Weights of a small class-conditioned image flow-matching model.
Model: arch dit, norm layernorm, num experts 8, layers 8, width 384.
Training: muon at rate 0.022, 9300 steps, batches of 64.
Rows from block 3 of a small class-conditioned image flow-matching model, named by matrix and row number. Rows with one number within an expert belong to one neuron, the router's apart. Each number is 128 + 24 x the weight over its row's rms, rounded and kept within 0 to 255. All counts start at 0. Numbers have three digits each.
After each expert's rows are labels from the 100 images, of 14976 (inputs lightly noised), where the router gives the expert most weight on average: "responds to" is what is common among them. Only what is clearly more common there than usual is listed. The data: reaction-diffusion patterns (Gray-Scott).
# router: slot weights (model.blocks.3.mlp.router.weight, 16x384, trained with AdamW), inputs 256-383
# up: expert up (model.blocks.3.mlp.up, 8x384x384), inputs 256-383
# down: expert down (model.blocks.3.mlp.down, 8x384x384, transposed), outputs 256-383

# expert 5
router.10:153120117092143152110119120150132112135080150139088124095117121130141069182154119153129093138145142099127160110120110094167095138149121069155119159139167115108125136133134100078087123133168105093136108150139094126135126110119084150121143146112190135121109128129161076151124138127127133107140110107127130136169146157115160146106140112154117133116138121139135122137113075120113121111109
router.11:132106127088124127103130186095114127141151170131121122121157159133143095099128142140150084114107133122102113148087119155088116089120135107149114101158131120076105127101156123104151127129157107106149134170088176132124043140083097124124131114126142104081152116100115103132114137113156140107138128132123133140129128132107116110102113089148097128107169135210163139107097140142122112139094
up.0:128099112142139091121120102093110128124099120125113107099127136150149125117119132150112126119155145093113147113135150139118141109093117113144128138122111115120110114150087151121139108115137108137145112132140114161154128148153159067155122093165115095159122116108110125146078101110079144136118137129150107141164142124135110134116147202113129112124137118169131165120149114116033092155141
down.0:124201121097147215120148037151130131132151116130121129146125109122148144138125141128148067114111099148132126095121158107071156160118108131125122100119130112137123087140143120136215150109127123120103150112129120120130119133113126155105139108122128107164108129141117152122114136126174136135130134154107131125103111147156107123117142089154060145117133156247183123124113089114091114140120
up.1:087128154112140158134109146107115185118140128139142129110137120129135107123112102115162090111151119134145146135132100158061103121118120118100107112143191129120121162157134125132088143099141160107127148126120095095112107136132130119135135140137113139164124135111109122150110147124104110125111091130113135128132101124104122143097154082123097136152138128194148123112110180154136138131144
down.1:149036117149064101173120141158105154137154135131128147102104120124128119146159149144138111118146112088144117117110124115123118135104166152117134113122129117156125150147127129120155125161125136118119138112130090105129147118104145103137164135130121093144081162129132127123128110120123133161138135156161117119156114132158159135146160116117145136122164130155174123071156109149137137154141
responds to: embossed; dark; feed 0.039 kill 0.058

# expert 4
router.8:087138100124093125115159090134147135185139139077137163117142109095141098132129091129148123153148156080109167149114113118126146144154144138140154112169132145152107163136164120131145158126141111090134123134149129156135140112155132147130119100103138104148086137143143139156160123076177110158136140169097145115153153162152124115141139065124084162104099163134119130145130151127107131149114
router.9:091131097130106146105135097079137103170154161097149153155121101129132107127114101158172150154165131089136127170126151123119158133133103109151161137136152147167098190108157147114127136128126124098153122115123155154136136129130134170100147121129133103116114147147150128135116144051192101144142111129116161103160148157155105086133130088095079129144118146125086137127130150109144159143111
up.12:157186142121086110116128111084085169127087135115122140113130138127122090123156147132105100102092137130088105132138146128163141094115138138101124150191127066159119087113127102150137136143142120114135148145122114096148121117123119129100094111100125146087138161122113106104117101130137157127147134097131096157110144120134161121085082093101166121126125143129139111127161114115059142148146
down.12:154153137152127228119134089138105118091130106115141158137131127154111117120125120152149154139146148130118121138095063152128104101143171118124107115134142123135114127108111108118135132120120110126116136113123164115130145128133104140102097125114144102129115167119096126148141135120205169091138140150143123138137117121119134135138158000139030125143128125075124107112149159138082151122102
up.13:109086127117187116093112134094075113134070107099137099124090117147135146090128113105168138117119151140130115087066114142155116126146125120106143140111172144137147149098119123129114135145145126153120119125162136103139140157123143098144082148113156159124098155122125097115124123075111147107124104129143089135090163159155115173110127137129065134136107112141140113111133114116145098134143
down.13:093121080138206089111140141143161110131125130132148139121120119163144138138125155112088176134128162101099123125133148161166142104123175120112110154074086087128115108139119100132144127138114144158128118140141125120115145130128088137112131113126118083140136109130084109124106142157007150114133135113120182100097113104185091134144127087128107098129127139127111117143140094146132113124118
responds to: feed 0.078 kill 0.061; feed 0.058 kill 0.065

# expert 6
router.12:145094167106128063171102125147141120118149078156111126125119111106129167114094135113091117112110142176125130144111167112124098136104140151119134123133127125138107099164117142117119118129128121124131126073143165095112122144103105124155138106167114187153164133085131150124152128140063140142115143128114117098117112138114105117118142146155201116137132115087183102160131169138185141136141
router.13:146177168127169115125113132120140138079107139119095115136147131119130113138098138124142157110144103104109104098116140102138101095116137127155127116088102133091131066078132117099140109140127116146102148140117173114122085129142142111128133176210132160067130087142105145128106114130110143132107123124117110107136133086069128151120104193146136095135132113161098139141127096090128131095116
up.12:143135129116132141186131123102114140113128152139124119153120129143145159144131116122113118163136094109106156126152155139110138133147089172150141139088111081126123152118139136071132108100115112140118145101148099129141109108190146126131119134080121146126145096117150123125120119125171125124124143122148113151101127140089106129137133116135230133122131141139067148095147104142115124130145
down.12:113089138123140137112144108180101158137159141120131108136126136138146162109126131112167150120134168128116130111139108143163109100111102147117119093106112143114148182092155148142150139145131118102121101118129111201141146115091109109110112124155130148128141131107139126124117144156162167163136130139133144111103124156096124113122119076136064115126130137130070118163131166107151107124123
up.13:086077137138104202131120129115112143115136130151101150138138143121128136134135164103191106142123124156146149145164163136184120109112023129131138126191143139111134111169191137139090118137111092125147168155125109134137139118136124144128134106137129158081119151123089140169145135128193109136152138143130104146151145120128135138112135109118092139149101128094153102193144108126081130108124
down.13:078127140139152077131134146128134134113152131143123103113112128092106106150117145139171090109124128163138145143107158122145131128132133146142124114000134147084135077107129150132140124117124089127115114150112101139133125106146144136138111082145125184108120140140137127129148141168134139128131100137113146120147119134132127114160173139142123148134135100132102123119116145127186122129108
responds to: embossed; feed 0.054 kill 0.062; grey

# expert 1
router.2:081134140144129164084135121113148143118108162116104149151116112112159118153111131126125152137161148120098156144133129087154141145110121081135138135144146133091107159115118131098181151138122164179146112169118129139149125138176134148097136172126109138123103120161149130164146112054161120165133145144115135140152113133162140114137106102119081118112099110181092151132120136099153158154112
router.3:120107126140177104124139105121116119115170158113157151177144149093107097124142135142132157160131134153162136107138122122154120130109168095142122110145073129118117150136113139156156147130104130146116106104131077117108173099166152130099107143163116110128086148176112142137169128115119084122117168120089145144114129097130148110146185106164146136140100117154113152132117202175149143143115
up.0:134125123135129101116101130140150181131153120162147135118154136101124123120140126109123152136100131140091106087125179125041149135117172125110127129095093116099131141154109108123113132117146132148127133139133135122140145134099125102163134118164101135123146105143125126113110132134073123136136139114143134133135109115144068115124134165112042137110141147186128143156111141130200124137119
down.0:167153131137146135168130118141145137113125118102142179125125148165112137137117137103128159143119148147133129134122139145175134129112164099137128133186159096171137108107138110116112111109112104109133127121135117149129135135149158178122124079118112094130105157119152110134160115135242115132138136130136123147129153118112109099121159067134117121144141157151130105142107141124128108114126
up.1:166122141130104158122105150131106164134106111094117132130141123121155122117146116155164154173150143108141155090147130124244145150122162119123133111133116197143143117162114124121054115121140114143098127137109124128140118176121132143128158088135118126120160110138147108126146125112053138096140124138095090157123090119117169112102116120113145110124136107111147107107143147112158120132145
down.1:128104107111128144123148127112124113120130126123143158125118122091137130122135135129117186142122110166142117136159153129184131120138137119129096158188108138138138182103109131096123124138118098114151180112139119120138127130083160153134129104173115128101150110134101133129113129149200123121127108138127137117104138139133109131149153101123197142124117118064060123106142106132074105116120
responds to: embossed; palette: vivid; feed 0.058 kill 0.065; feed 0.078 kill 0.061

# expert 0
router.0:086113089109116107138148089087122136129092149134141097139131118152117126089122116100187141119100109127100148125126095110157164095137124168115118118152125094098142161152103095160191183108148128093138115135122129113149101134176115122110151102100142112098111148142101101126170148110167143139135098106136119155128107142129120135119138074095100139113138173132149120092149138091070109129114
router.1:097100109113081141101164089111108118135124136107145141138160121134130123139144112121141097156123127137150133094123127138157157136170088147122136121175153106134165137117101132124145183110137116145162121129129106141142097098147099102115135138101150075114138147148100092134148142106180129130146106125099134168104121178149140103124142040103106119118113178129161172104151145131078127136114
up.0:109157125103103131103166107121126164131131125108132146121104153112111168157139114120105138107147146119115125087121183147151169148149142093128122139112150147133120121138060105119082117124116153104116115131136142138125153117117078147140147122075132160138138156082120116121119131145105140109123117126119125098126135139164197120105082053142132141142113174177116095134136150143131147106130
down.0:153118118116104153158136130057147156138125148096144138116140133154134124114110109152165114143141108181117124142110125131111136149121131111133123123130175110116132049133136153121134129121141130134125132114114103107115127127124122142137197102148109047113114096158149152137150124154234136113162143098148131128135134137132165148145150048119098097112115108142171128123130127096094115119128
up.1:123113130118184161169136066142153133125126137100107113083129152169100140125142148089080123157165107125140106152136162105186132103113164135122126130128135137125130132109119130110151107141108123140147082121134164086145097109170120118143121147183166128121133099144105121133097126161190133093142131111138142106150133118150153090142085115123075122137119130150105118078111101142179137163148
down.1:111161149113064205173139099146145130121087154139154112130117138133099122114110149162121096136119128167154108142118125134077125079121112115105136125134163155138120121128161111136024131136138113132164118131134099156096134169174153152118134134200110184131135116119117111134127140123126134134125150138143117141123115137157129119136121079157174169136117132153111104211129145146119129123118
responds to: dark; feed 0.039 kill 0.058

# expert 2
router.4:121137168155093111152112109152171108136137160149142142104097119129142136151112120157104090128160127102108142124122167148127127110121093101108160097237109161112088125129123110160078114132163117093134143142124155170133074139093147141131124157134139151157131123082109096105141097108135125129100146113155102129144114112118122116117157171143154112144159105109123113168146102140107132136102
router.5:131154153132071142117128157145122117122116151106098130143099139135157132158107159139117074147108123140166142142087183138119079145140086127129130097175126131092102133127115114097098133129164142099111167120136138109162102104108105113169109131151163169124149132135090149116123154157165147128127127123141136169098146160092082140153161194164173153146140096130148144186134079129135082094120
up.0:149146161124154131116120130133117136146130088119107160111095128104103119104092103146134147153153111110134105122104144125098178149163119156095125128143137141081122105126092086157136140161143168157111130140177090139093147133155160072152121132154141132113076119130161107118145113125152135093153088153124104108081147123088107129097112142097118163154109127131134117108127136173101127114151
down.0:139143138147179163146138087139157144117131106165134151147107106126128113122170152106158124146116153089124152136132171145121107140107151086165155148158115154095126134087148134133096134179131146105136104134111105119110112158168132171127133106091124115125101125118143124154095127176216128127132156124128148135108088161119102155124110159088137139135118116116120102127147135182067190103130
up.1:068102159093125148140117069133101159112128158104174123117140145159079145129157159120184156145155150128137107083107142111118138140179171115111103136093145183148106167096144145150137134187143100180139120127132138109156127141092150089088129185126130073103152106119157153110143088098084139126157093117154118149113139125117158145154126153141158128120157087115099114111081121134110136132168
down.1:171161173121173156110119133137117128099107154116143119134123133148091140152118117137132125105055113108132140134151141134101138119125145126137133140120120187196160143167096134118121150159144139142138120118125135195100124154123152123129123121153139158107148102118166118121147123103163134160141119152126134138163133132103179146131189163129108168158134148096090101142154116166122110122110
responds to: warm; feed 0.039 kill 0.058

# expert 3
router.6:122137149127125130150099134126134111118135134165141119136115130126134160163092140106117123126140121123170133121149133136159135158130144118108102153068155125157173071144106125146079147121139153124089141103167078114118199167138147109117116121154130197131125137142107121145157126158065126130118123115160098118134127115107159139116140183130148133139109136073104108160120129098145128118135
router.7:152152161113164108157120108125141140131133126163131125102110142154120155173092155102121147128119138127150127104111130157140143114112130123109098152082149140136153085115135121134085091112156116118116142133144124114104161145124117105136129095131161203136123134115103128123131133155070110117129136123156113148126134124103122171118143168122177103124137135085116121158114159118147088097138
up.12:129192139124180108111127140152136089172144130117124142129124135149138132117155117141163104147150136144138118153113133146187165134118133128125124163102142136110132090105113150140124112137138126129133110136115166141144149121117126104121145056139141146140136154120152115125132138132113103124111097126102152120147129092086150147150124165119124143134121126201154108143088117156131103110128
down.12:099078143151028124110133092111128125125105104141148142142129131117129116127133122118145133099156126156179116129178106116203138121133130132110111116087114126171128069130115124111105145091128127123129087110141124099111081110120089145108160106140128092132123179109193132129102107150015105126142125123131104127152118109150121143120140189133087135110094151144091123125144142128140140120123
up.13:112133126109080152106124128106104147109137147115161134124149138125132097121101114083142121150124109117104128124127104121118140177139078157091156113202137123184104154098174164111107124119125123098117123126111078130187098152149155095133132110124115091128125129118163122140095115123034153120171132113120147150139092096114121135114169135130136122139149130190136153114109156145148108105121
down.13:156099133115102153189104146098116197101062114105112128124120105095149121100183153139158088109140094105128129131136177124117125133106075118097153097146143125128140150158154146118150130152136157099136101113121112090166120149129142129116130121160123150159127137125167153105141113137102111143155117114113111109101165135107157144110147148142133120127151132132122124145135108171099134110137
responds to: feed 0.078 kill 0.061; grey; pastel

# expert 7
router.14:122178128161134102137178120107127092135152130140128123168118144106143135120118140169102143137169148107125152174135177130052100148142112145116151127121118165144103093155127176119115131126112132152137146111140146164184115094141161122124115131149136150154132111139148124140131147088166113134122184156096177102113122145149110130161160209129153147113138092141114157166103120141175138132133
router.15:118175108173118127123171120148156090140144121124092131140120112122144130153114112154087117136161152107119161166138179077064125137118150129136154120079075157158119076169114144134103111157096164134126120122119131135153146102117150126111105146135134125148106151132154170138132134106144132169090161144107140115131112123145118104175143211116199137139119108108103136146118133157120134113133
up.12:111134139115098111141128103115069143138112128109143131123161124127109108078156115117192150113113134194111152127111162128100115143136184156133131128129118106097160107127111115106173121118125133151127173144143147119094129135115118132175144133110106172140127166139059134155135074162144138119106135135144070105118149115117123144148150138130112094117146123104088103167124121126147146121113
down.12:117115138112162115111130123081166117131137126147102128140126133136168133104071139150122096094135112059146169141101122166136101126128166152175164124159123148131134127097149147124075120113147102132142121139098140114135100165084149123149063120091113122120132134127140151177147144165161129126136141154106151143145121155146132135122148095095179108153109141128142149123126100154162132117121
up.13:135121139153127134104147093155092130145138128080123120099110151168142153144119107115122124114102107183116087141119118155122098154110071122136104112079128122091126172115153152131131150125101127131113124138148136086153100086151150116110151119111145159135120103126092126146135077128078125131152093051138061078174107118095122117142124095155135117103130116154155134139142146144109110132139
down.13:129128123130097147127103125106129156147156142157137116130148072152176144125162138148156071153126104136143170185087143118115143138149116096139075110162122135094124168113110117114153147140124115119137099115147108202131121139133118093155102116130150141144120110145129137115157113180148140116116114107120089177147129147126178094121147131113106135110112118076113167087124135124119138120144
responds to: pastel; feed 0.058 kill 0.065